From a checkpoint of a small rotation predictor.
Model: arch resnet_bottleneck, activation relu, widths [128, 256, 512].
Training: normuon at rate 0.0044, batches of 256.
Data: trained on rendered solids tumbling over patterned floors, 97500 training examples, 33.9 epochs.
Rows from block 13 of a small rotation predictor, named by matrix and row number. Rows with one number belong to one channel. Each number is 50 + 10 x the weight over its row's rms, rounded and kept within 0 to 99. All counts start at 0. After the name is the row's rms in percent of the matrix's.
After each channel's rows are labels from the 100 images, of 14848, where the channel reaches its highest value: "top examples" is what is common among them. Only what is clearly more common there than usual is listed. The data: rendered solids tumbling over patterned floors. In brackets: how many of the 100, against the usual share in percent.
# convs1: 3x3 conv (model.blocks.13.convs.1.weight, 128x128x3x3, each kernel summed), inputs 0-127
# convs2: expand pointwise conv (model.blocks.13.convs.2.weight, 512x128x1x1, transposed), outputs 0-85

convs1.3 089:59 51 41 52 43 53 43 52 64 34 52 61 37 49 43 55 51 33 41 44 71 51 42 38 36 50 53 63 58 49 59 61 57 44 56 52 45 53 86 41 36 42 60 49 41 41 63 50 35 46 60 49 45 43 40 61 42 56 37 69 53 37 61 57 48 75 55 46 51 48 66 59 61 40 50 39 56 44 49 65 34 59 65 42 33 48 49 35 58 50 45 54 38 49 42 50 40 41 64 43 56 56 43 48 55 51 63 38 57 65 43 52 47 24 61 57 59 50 42 61 47 54 51 32 39 55 57 59
convs2.3 089:44 56 64 50 45 50 49 62 54 51 35 33 61 55 45 55 44 56 49 56 54 67 68 47 51 32 38 51 48 42 58 47 56 49 68 44 34 42 41 44 41 56 38 72 43 47 58 42 57 61 54 44 60 69 56 56 29 61 33 57 49 63 69 48 59 65 59 41 56 50 65 52 52 48 57 39 59 36 56 43 57 43 48 54 63 62
top examples: count: four (51 vs 23.2)

convs1.118 098:41 58 51 46 64 49 52 54 53 34 50 46 63 25 61 44 51 51 54 48 45 52 47 46 61 37 55 44 53 68 36 49 50 28 43 61 60 61 27 41 36 37 44 56 53 62 42 59 51 39 58 59 51 41 51 43 44 47 50 42 50 45 55 52 55 41 61 50 48 48 48 50 56 63 70 63 54 45 31 70 46 60 60 56 41 63 46 54 21 57 53 58 62 60 47 47 49 67 39 47 50 78 33 46 43 50 52 57 44 50 40 44 50 33 37 53 39 43 62 47 53 59 51 40 78 42 62 41
convs2.118 098:53 71 32 50 55 44 53 35 70 37 40 50 42 40 60 44 38 57 24 55 59 63 56 52 54 29 50 51 30 56 47 62 48 50 45 50 48 46 51 50 62 56 53 57 51 53 46 40 53 52 56 39 58 65 47 46 51 59 39 26 43 44 49 49 45 64 48 69 46 44 37 59 34 48 52 46 53 59 35 47 44 28 59 45 67 47
top examples: black object (42 vs 19.3)

convs1.114 089:57 53 55 18 60 41 69 45 35 50 39 48 69 47 45 34 53 57 49 53 49 63 47 54 60 53 48 57 31 54 30 59 45 48 56 57 49 62 48 57 44 45 56 57 56 57 38 60 34 48 54 36 46 41 41 36 54 37 52 67 62 48 54 45 66 48 48 63 37 47 49 52 46 68 54 74 44 45 60 52 57 55 56 43 54 57 39 43 57 32 55 51 56 51 50 48 62 50 28 36 28 75 47 43 56 42 42 62 35 60 58 44 53 44 38 47 43 57 69 38 42 59 45 45 69 45 47 49
convs2.114 096:51 41 48 49 36 47 54 60 34 41 50 54 56 43 51 48 46 46 49 55 30 52 61 37 40 53 65 56 52 46 34 57 60 47 53 52 29 36 52 64 44 30 43 48 67 21 57 43 64 54 51 49 47 53 54 45 50 53 62 51 49 53 47 42 73 28 50 40 56 59 45 61 33 53 41 51 54 47 41 50 47 43 38 48 58 53
top examples: count: four (55 vs 23.2)

convs1.5 088:55 53 46 51 37 54 68 67 46 60 54 47 32 60 20 45 54 35 50 40 55 28 42 55 71 68 47 47 55 49 54 56 56 45 63 49 52 39 65 59 50 49 50 40 45 41 63 52 51 50 61 56 56 54 34 43 56 46 55 62 42 49 43 46 66 49 49 55 63 57 32 48 36 60 46 54 39 62 58 47 43 57 33 51 32 42 48 48 67 39 39 63 52 26 50 62 52 49 33 37 48 37 50 49 50 38 61 60 44 39 66 44 41 51 48 49 58 60 56 44 64 69 45 44 40 53 73 45
convs2.5 094:28 52 48 63 43 58 55 61 43 57 60 49 57 71 53 44 53 44 36 56 32 56 48 41 57 45 44 61 46 52 38 52 60 49 79 46 47 67 31 62 52 33 52 54 41 56 40 51 45 46 50 56 36 53 73 52 43 58 52 47 60 55 42 44 52 64 50 52 49 43 52 39 34 28 57 59 53 55 46 58 45 58 59 37 32 35
top examples: red object (40 vs 18.7)

convs1.94 113:57 47 53 50 68 45 80 42 48 48 56 44 55 42 33 41 45 53 56 49 51 54 41 39 68 55 43 42 55 43 47 44 51 38 56 56 56 52 45 46 36 35 36 44 57 62 63 57 39 61 50 54 36 39 41 45 43 35 52 37 42 49 41 40 34 54 40 81 65 56 66 49 56 57 51 63 44 55 40 50 34 70 44 55 39 38 49 50 35 40 47 50 49 56 41 55 59 46 59 58 53 61 41 41 52 52 42 69 39 52 61 37 62 57 47 47 43 61 58 63 48 67 68 45 37 43 74 59
convs2.94 101:42 43 46 55 58 38 54 48 51 42 66 50 43 34 57 46 40 46 52 38 57 35 50 56 42 67 39 27 68 61 49 57 53 61 61 49 23 47 26 49 48 55 36 57 53 61 45 40 53 39 33 50 35 47 42 61 52 67 47 48 39 58 51 58 45 46 52 69 37 57 36 55 62 26 41 62 58 52 34 43 52 57 58 62 50 35
top examples: light from behind the scene (61 vs 24.9)

convs1.104 126:53 41 53 38 61 56 72 49 41 46 42 44 64 40 51 53 51 41 59 48 44 43 45 44 61 64 50 49 61 51 38 38 77 46 42 68 53 68 33 37 43 44 61 53 62 61 46 44 54 44 47 53 47 40 51 55 52 50 44 46 43 40 56 49 46 54 43 48 38 64 56 40 43 58 72 58 48 62 29 73 34 64 64 41 53 46 45 45 39 50 57 46 50 66 49 52 63 53 37 33 29 51 36 47 65 51 46 57 37 56 46 48 36 41 43 45 47 44 54 54 44 70 50 38 56 52 55 83
convs2.104 109:76 59 40 56 75 36 45 42 55 49 34 45 42 53 37 53 42 42 53 61 43 35 57 61 60 40 57 44 58 68 66 59 27 32 37 56 51 56 33 50 55 43 30 55 53 51 51 39 52 51 64 41 52 26 43 55 36 45 39 47 36 29 39 59 50 53 43 68 35 42 61 45 50 53 44 51 49 46 52 56 55 52 63 37 53 52
top examples: light from behind the camera (57 vs 25.4); red object (40 vs 18.7)

convs1.66 106:65 49 55 46 60 45 71 45 42 54 39 50 68 40 43 50 49 60 52 56 41 53 33 43 37 46 52 56 47 46 34 48 43 52 35 49 54 47 37 56 44 42 54 56 59 58 44 49 40 45 48 60 38 41 44 44 60 29 44 38 44 55 53 41 59 57 44 56 44 49 63 50 47 73 77 66 52 55 58 60 52 68 42 56 42 43 46 46 53 43 53 65 48 67 39 63 70 64 35 47 39 78 52 38 43 43 38 65 33 42 46 60 40 41 47 39 45 46 65 47 42 69 46 43 54 41 58 70
convs2.66 100:44 53 55 42 51 54 55 46 52 71 37 48 53 42 40 48 50 63 40 42 69 45 39 55 46 50 61 49 41 60 38 39 39 47 58 33 25 53 49 43 46 58 41 53 54 56 59 43 55 42 66 38 56 55 70 43 62 62 49 38 52 31 59 32 43 64 66 43 34 63 58 43 43 41 56 46 45 44 60 50 52 72 47 55 46 38
top examples: light from behind the scene (52 vs 24.9)

convs1.60 081:50 70 51 48 31 49 43 55 52 55 56 54 70 47 56 53 49 39 43 45 47 49 40 53 32 58 50 42 47 48 46 67 43 35 58 40 57 47 51 52 39 48 54 56 59 39 20 45 49 43 70 49 57 43 50 39 43 42 62 55 46 53 53 53 56 26 27 54 49 42 44 50 39 56 63 59 52 60 71 58 65 32 43 56 61 56 35 56 44 46 60 56 60 62 40 59 57 49 29 66 60 58 76 48 43 42 51 45 48 28 63 58 59 38 46 65 60 41 44 53 64 59 34 49 51 47 43 46
convs2.60 104:34 56 37 74 58 49 50 47 45 67 46 47 36 61 44 39 53 42 46 61 51 42 25 54 54 37 46 51 43 52 44 54 57 58 51 37 50 42 53 49 46 44 59 67 49 65 55 35 63 56 53 53 63 41 55 42 33 70 53 60 53 49 48 49 51 55 47 60 49 57 43 52 29 54 59 49 40 59 45 37 46 51 41 67 47 56
top examples: light from behind the scene (90 vs 24.9)

convs1.79 108:40 44 67 65 39 52 36 62 25 49 47 62 39 58 65 58 48 52 44 45 61 44 46 43 48 41 56 41 30 55 51 50 42 62 43 49 62 54 57 72 70 55 55 43 50 43 31 53 47 51 41 59 58 65 57 48 73 39 53 47 54 67 53 52 60 47 42 37 63 59 30 42 37 56 42 44 50 53 63 50 59 32 34 50 65 42 48 67 61 65 53 41 51 62 37 52 49 48 55 57 43 32 57 60 41 38 51 36 51 28 45 49 43 45 53 49 48 47 35 51 66 58 49 59 52 59 33 49
convs2.79 097:48 54 52 56 64 65 54 62 48 44 48 72 49 35 47 49 63 55 59 40 50 65 62 55 50 65 57 46 45 50 64 43 62 56 48 59 43 50 41 51 53 64 61 45 53 40 41 49 59 59 51 53 65 56 54 45 49 45 63 44 48 47 30 55 22 42 56 39 36 50 66 66 45 56 40 63 45 64 56 58 35 53 32 48 58 40
top examples: light from the right (66 vs 24.8)

convs1.115 089:50 35 46 38 67 47 48 69 46 51 38 45 62 62 43 42 42 55 54 44 57 59 43 45 52 60 59 53 45 58 55 23 52 54 50 44 56 81 42 53 43 36 54 57 43 54 46 51 44 49 32 52 45 39 73 41 52 46 43 37 40 51 43 47 49 45 49 59 58 55 34 57 59 55 83 62 61 43 40 71 60 51 59 37 52 36 59 37 73 56 64 44 47 43 32 54 48 61 47 41 51 57 40 40 68 40 58 60 49 38 58 50 52 44 39 54 42 60 44 50 47 55 44 54 30 59 49 52
convs2.115 102:62 54 37 75 52 60 54 66 44 54 43 46 39 30 58 50 51 46 62 28 49 44 39 46 65 44 68 43 49 37 53 50 59 55 44 29 55 30 34 64 53 43 79 55 41 51 56 43 45 55 51 45 52 49 53 44 44 37 57 65 51 38 67 51 44 43 48 40 44 14 52 52 44 56 58 57 47 54 47 45 50 40 51 68 55 42
top examples: light from the right (72 vs 24.8)

convs1.59 113:58 52 61 26 41 54 51 48 35 54 31 42 64 53 35 24 53 63 44 60 56 51 48 51 43 59 41 43 38 63 50 33 61 56 63 46 48 63 40 48 40 62 57 48 52 51 43 43 43 46 49 54 51 48 56 48 45 47 58 55 43 45 41 61 69 54 59 48 50 39 53 55 67 47 60 44 56 37 33 63 51 49 48 37 38 61 38 42 53 33 51 53 55 48 60 51 63 54 32 52 52 71 34 45 41 40 61 40 54 45 75 74 58 38 58 48 58 53 68 45 48 61 29 47 69 42 53 48
convs2.59 097:48 43 55 48 52 57 33 43 47 48 43 33 28 65 60 50 56 35 47 54 54 47 48 45 27 65 46 64 36 45 43 49 50 63 44 45 46 57 54 46 70 61 28 40 51 38 58 39 38 42 56 52 40 33 47 59 38 26 53 49 52 57 55 56 57 68 48 55 49 50 49 42 33 53 27 60 52 57 36 55 62 49 59 45 48 44
top examples: light from the right (70 vs 24.8)

convs1.100 103:56 45 53 53 72 46 73 44 46 45 62 49 60 43 69 56 57 26 45 38 42 46 52 40 35 53 36 46 41 57 49 53 51 45 52 38 49 39 34 51 57 68 39 34 49 54 48 56 40 44 61 52 52 59 46 34 67 44 50 41 50 44 58 57 47 38 48 55 27 58 50 43 32 47 56 51 62 63 51 54 50 54 56 51 58 52 52 65 66 59 45 46 46 80 47 47 58 56 29 56 38 31 46 48 58 55 54 46 61 32 57 61 46 33 61 45 43 46 44 47 53 67 55 49 53 35 57 73
convs2.100 095:44 50 49 71 44 54 57 53 54 50 43 47 41 56 50 29 46 44 51 49 58 42 74 44 38 60 58 56 44 58 49 57 50 54 51 32 34 44 57 23 41 52 62 29 61 56 53 59 46 50 52 57 55 55 43 50 55 65 68 46 49 68 61 55 79 38 37 35 41 33 53 42 69 39 61 43 23 45 56 51 60 44 43 52 40 46
top examples: light from the left (55 vs 24.9)

convs1.45 091:59 41 49 53 49 46 33 39 54 39 29 44 57 35 44 55 54 34 43 61 34 45 38 54 44 54 33 50 56 68 53 64 47 49 58 63 45 41 38 77 54 59 41 45 56 47 46 39 43 52 71 44 56 45 46 61 34 66 39 49 70 50 56 59 40 35 43 65 38 52 71 50 47 38 55 48 66 58 49 62 48 74 48 40 42 39 58 37 49 39 49 48 67 53 55 61 49 55 34 37 38 68 55 45 53 65 57 62 37 44 61 49 47 42 55 53 54 46 58 60 43 53 47 45 53 43 65 54
convs2.45 101:44 50 52 36 51 49 70 54 47 54 57 77 39 50 48 71 53 56 54 51 52 40 43 43 45 39 56 45 35 59 66 38 46 61 40 63 44 47 26 49 51 49 58 47 54 50 40 43 47 47 46 36 50 45 56 36 58 61 56 27 47 40 45 53 43 69 57 50 33 48 44 44 57 57 57 52 56 70 43 59 47 62 71 47 43 53
top examples: light from the right (51 vs 24.8)

convs1.86 107:52 49 51 34 56 55 60 52 42 56 43 50 73 48 45 31 53 45 60 53 49 86 48 52 59 62 48 61 61 48 41 37 59 49 55 46 48 60 45 21 36 41 54 48 34 65 46 51 40 44 41 53 38 38 48 61 47 39 52 54 49 58 52 48 62 44 49 56 41 57 55 55 69 52 49 64 49 33 30 53 54 52 60 50 46 47 40 39 56 39 44 46 50 57 60 53 57 78 30 37 49 53 39 45 71 45 44 64 50 55 61 46 49 38 47 51 47 66 59 31 38 39 62 41 59 51 61 44
convs2.86 098:44 29 62 51 54 64 53 56 60 45 35 55 64 52 49 31 43 41 42 34 43 40 54 52 63 53 48 50 50 51 38 58 50 58 52 47 51 58 51 52 45 48 55 51 37 31 45 53 56 49 45 40 51 29 63 48 70 50 40 41 53 44 51 52 69 55 45 35 41 42 48 66 55 54 49 39 51 58 39 65 46 64 33 59 53 45
top examples: light from behind the scene (57 vs 24.9)

convs1.124 107:66 51 53 49 77 49 74 54 34 38 50 44 66 32 34 41 32 44 61 70 42 49 54 48 32 57 60 46 37 45 37 52 28 57 45 30 51 50 31 57 52 54 52 41 52 59 41 46 36 50 59 51 44 56 58 46 54 52 38 46 50 56 39 54 41 42 40 51 60 44 35 55 52 64 65 53 59 36 42 64 73 58 52 46 53 33 51 56 47 52 48 44 69 74 56 42 41 58 39 70 61 62 53 36 55 47 45 60 48 39 55 56 50 42 61 50 50 54 56 52 61 46 46 45 40 50 52 48
convs2.124 095:64 38 69 61 48 43 53 56 48 47 51 43 39 58 60 49 40 47 51 51 48 57 54 53 35 57 50 52 48 62 69 45 49 69 45 47 72 34 43 53 54 50 47 46 44 48 42 47 44 49 40 44 46 42 51 71 45 54 49 49 52 64 43 51 38 70 46 46 45 50 41 51 54 61 46 50 65 52 47 60 61 57 50 52 43 34
top examples: light from behind the scene (82 vs 24.9)

convs1.40 100:74 53 59 46 32 62 36 46 34 57 46 55 55 54 58 55 52 51 52 49 43 49 58 52 49 41 39 42 39 56 44 43 66 68 65 45 34 38 58 65 57 66 54 49 62 60 58 50 49 61 58 40 46 56 39 31 42 33 59 46 61 35 53 54 53 42 50 41 30 45 49 66 28 46 49 47 47 62 47 49 32 36 35 48 52 53 50 46 77 54 63 65 61 42 42 55 50 53 66 40 41 54 56 62 54 46 47 35 56 45 73 56 38 39 55 46 42 46 45 58 45 44 28 58 56 54 48 59
convs2.40 107:35 51 50 50 58 57 70 64 49 66 64 34 48 55 61 22 39 56 47 46 38 42 56 55 57 49 39 54 52 46 49 76 59 46 59 56 51 62 43 56 48 49 48 59 79 70 42 56 42 64 69 50 35 53 60 64 49 39 67 58 56 65 58 42 43 53 41 40 47 66 55 35 44 66 65 52 56 45 56 59 48 56 42 68 46 49
top examples: light from the left (58 vs 24.9)

convs1.84 085:44 61 56 41 43 57 31 50 54 57 40 48 59 53 36 28 60 51 59 42 54 63 40 66 57 26 52 78 48 50 45 53 42 62 50 41 42 51 49 62 70 70 53 45 28 53 52 51 52 39 63 51 51 71 50 48 39 62 60 62 61 53 42 49 51 42 49 62 49 50 36 54 36 53 48 59 65 54 49 42 49 57 29 39 43 48 37 44 70 53 66 50 46 57 62 51 35 44 44 41 28 50 46 54 37 33 52 38 56 65 54 49 40 52 42 56 36 46 55 48 45 44 46 44 65 52 48 71
convs2.84 097:49 48 65 60 79 63 47 47 46 50 62 63 47 63 42 49 44 50 62 55 51 29 33 53 39 41 55 53 44 38 42 40 53 46 57 45 62 44 58 56 53 20 47 55 60 43 52 43 36 48 49 45 57 66 55 56 46 52 55 41 57 47 41 54 58 52 47 61 56 50 35 49 54 65 64 68 55 67 56 51 57 54 43 41 47 73
top examples: light from the right (75 vs 24.8)

convs1.47 095:53 40 55 47 37 44 41 56 46 71 38 52 52 62 48 45 44 62 50 73 52 60 49 47 48 38 57 53 31 40 56 51 44 54 54 39 52 44 42 64 61 54 66 42 54 29 49 44 43 48 63 54 54 52 60 52 42 52 46 64 36 70 52 45 61 43 39 42 59 53 46 49 52 56 41 51 45 46 57 47 69 21 46 39 47 53 41 46 65 47 48 51 46 66 37 64 49 42 36 90 46 56 46 68 40 40 43 32 60 50 48 51 55 41 50 52 64 60 42 52 66 56 47 48 54 48 25 43
convs2.47 105:76 84 50 57 47 56 48 44 58 66 36 37 48 45 62 34 48 51 26 40 54 45 42 52 46 49 44 55 46 46 50 50 65 58 56 57 34 61 47 57 59 35 34 52 70 47 54 57 51 54 64 54 33 40 62 78 43 44 54 55 38 47 42 44 39 74 55 38 50 41 54 41 80 51 47 52 44 62 61 32 59 39 40 44 79 46
top examples: light from behind the scene (54 vs 24.9); count: four (47 vs 23.2)

convs1.49 118:57 42 46 73 72 48 82 51 44 52 43 51 38 33 59 60 47 33 36 47 57 37 49 41 43 34 56 38 63 58 61 46 60 43 54 47 47 36 52 58 54 43 56 57 48 43 65 56 54 59 53 54 52 46 43 44 63 43 55 37 41 49 48 46 47 61 47 41 36 53 67 45 53 36 64 35 48 41 47 66 48 66 48 65 49 44 57 31 34 58 46 32 39 56 30 35 53 57 53 48 50 51 58 48 46 56 50 29 52 39 48 62 45 58 47 51 41 64 62 53 51 76 66 52 50 40 52 54
convs2.49 099:53 52 70 37 44 43 59 43 29 55 55 42 52 68 42 54 50 48 46 65 44 30 51 41 74 46 57 40 72 56 69 58 59 55 62 42 59 43 38 50 76 66 55 60 49 66 59 53 73 55 48 47 44 37 48 44 52 63 48 68 55 58 33 57 61 37 43 53 48 38 55 57 50 62 38 61 40 41 62 23 71 61 66 62 53 68
top examples: light from behind the scene (59 vs 24.9)

convs1.99 084:40 53 34 37 41 37 59 58 65 59 59 46 46 51 31 45 30 60 58 62 52 58 54 48 51 61 55 47 42 32 48 62 55 53 57 40 57 37 47 43 53 65 55 37 45 54 51 42 49 40 54 52 58 55 35 49 57 63 48 39 56 60 52 47 50 55 42 52 47 57 59 49 55 58 36 50 53 55 58 46 60 55 27 64 18 68 37 59 45 47 34 55 46 46 38 58 77 50 57 57 58 72 46 38 52 45 54 47 40 64 45 62 62 42 44 64 60 48 55 46 50 65 48 39 28 39 42 30
convs2.99 100:54 42 49 55 57 50 58 50 41 53 43 55 61 62 49 58 59 54 76 62 44 53 67 52 58 49 48 44 52 31 56 51 46 50 55 62 56 53 57 43 74 56 35 50 37 55 58 51 63 51 37 48 56 62 46 41 42 56 63 40 51 56 48 42 44 52 51 60 50 53 59 51 53 56 59 74 49 61 61 44 47 55 49 50 27 60
top examples: light from the right (61 vs 24.8)

convs1.2 098:53 59 45 63 72 40 62 50 30 48 51 53 60 32 49 46 53 40 60 66 46 64 44 45 60 54 55 33 50 46 56 53 80 56 45 52 59 49 53 38 41 44 45 49 44 55 58 51 42 57 52 60 45 33 73 61 41 32 41 40 54 61 32 39 39 64 40 62 59 51 49 56 53 66 64 58 43 45 46 47 61 51 36 50 72 34 60 53 48 41 47 52 51 62 32 44 48 68 46 67 43 57 58 46 50 42 35 47 31 26 46 39 48 54 45 51 35 64 52 45 57 39 48 57 52 44 56 51
convs2.2 096:32 53 48 51 61 61 34 47 69 52 54 49 45 56 37 61 61 49 68 42 61 52 49 51 48 43 69 51 56 36 42 57 58 59 43 44 54 66 23 67 33 31 27 64 50 60 49 53 45 59 47 49 47 53 50 60 38 29 51 52 41 49 37 48 56 46 56 50 64 50 63 41 63 69 64 42 41 37 51 38 34 42 59 59 48 63
top examples: light from the right (50 vs 24.8)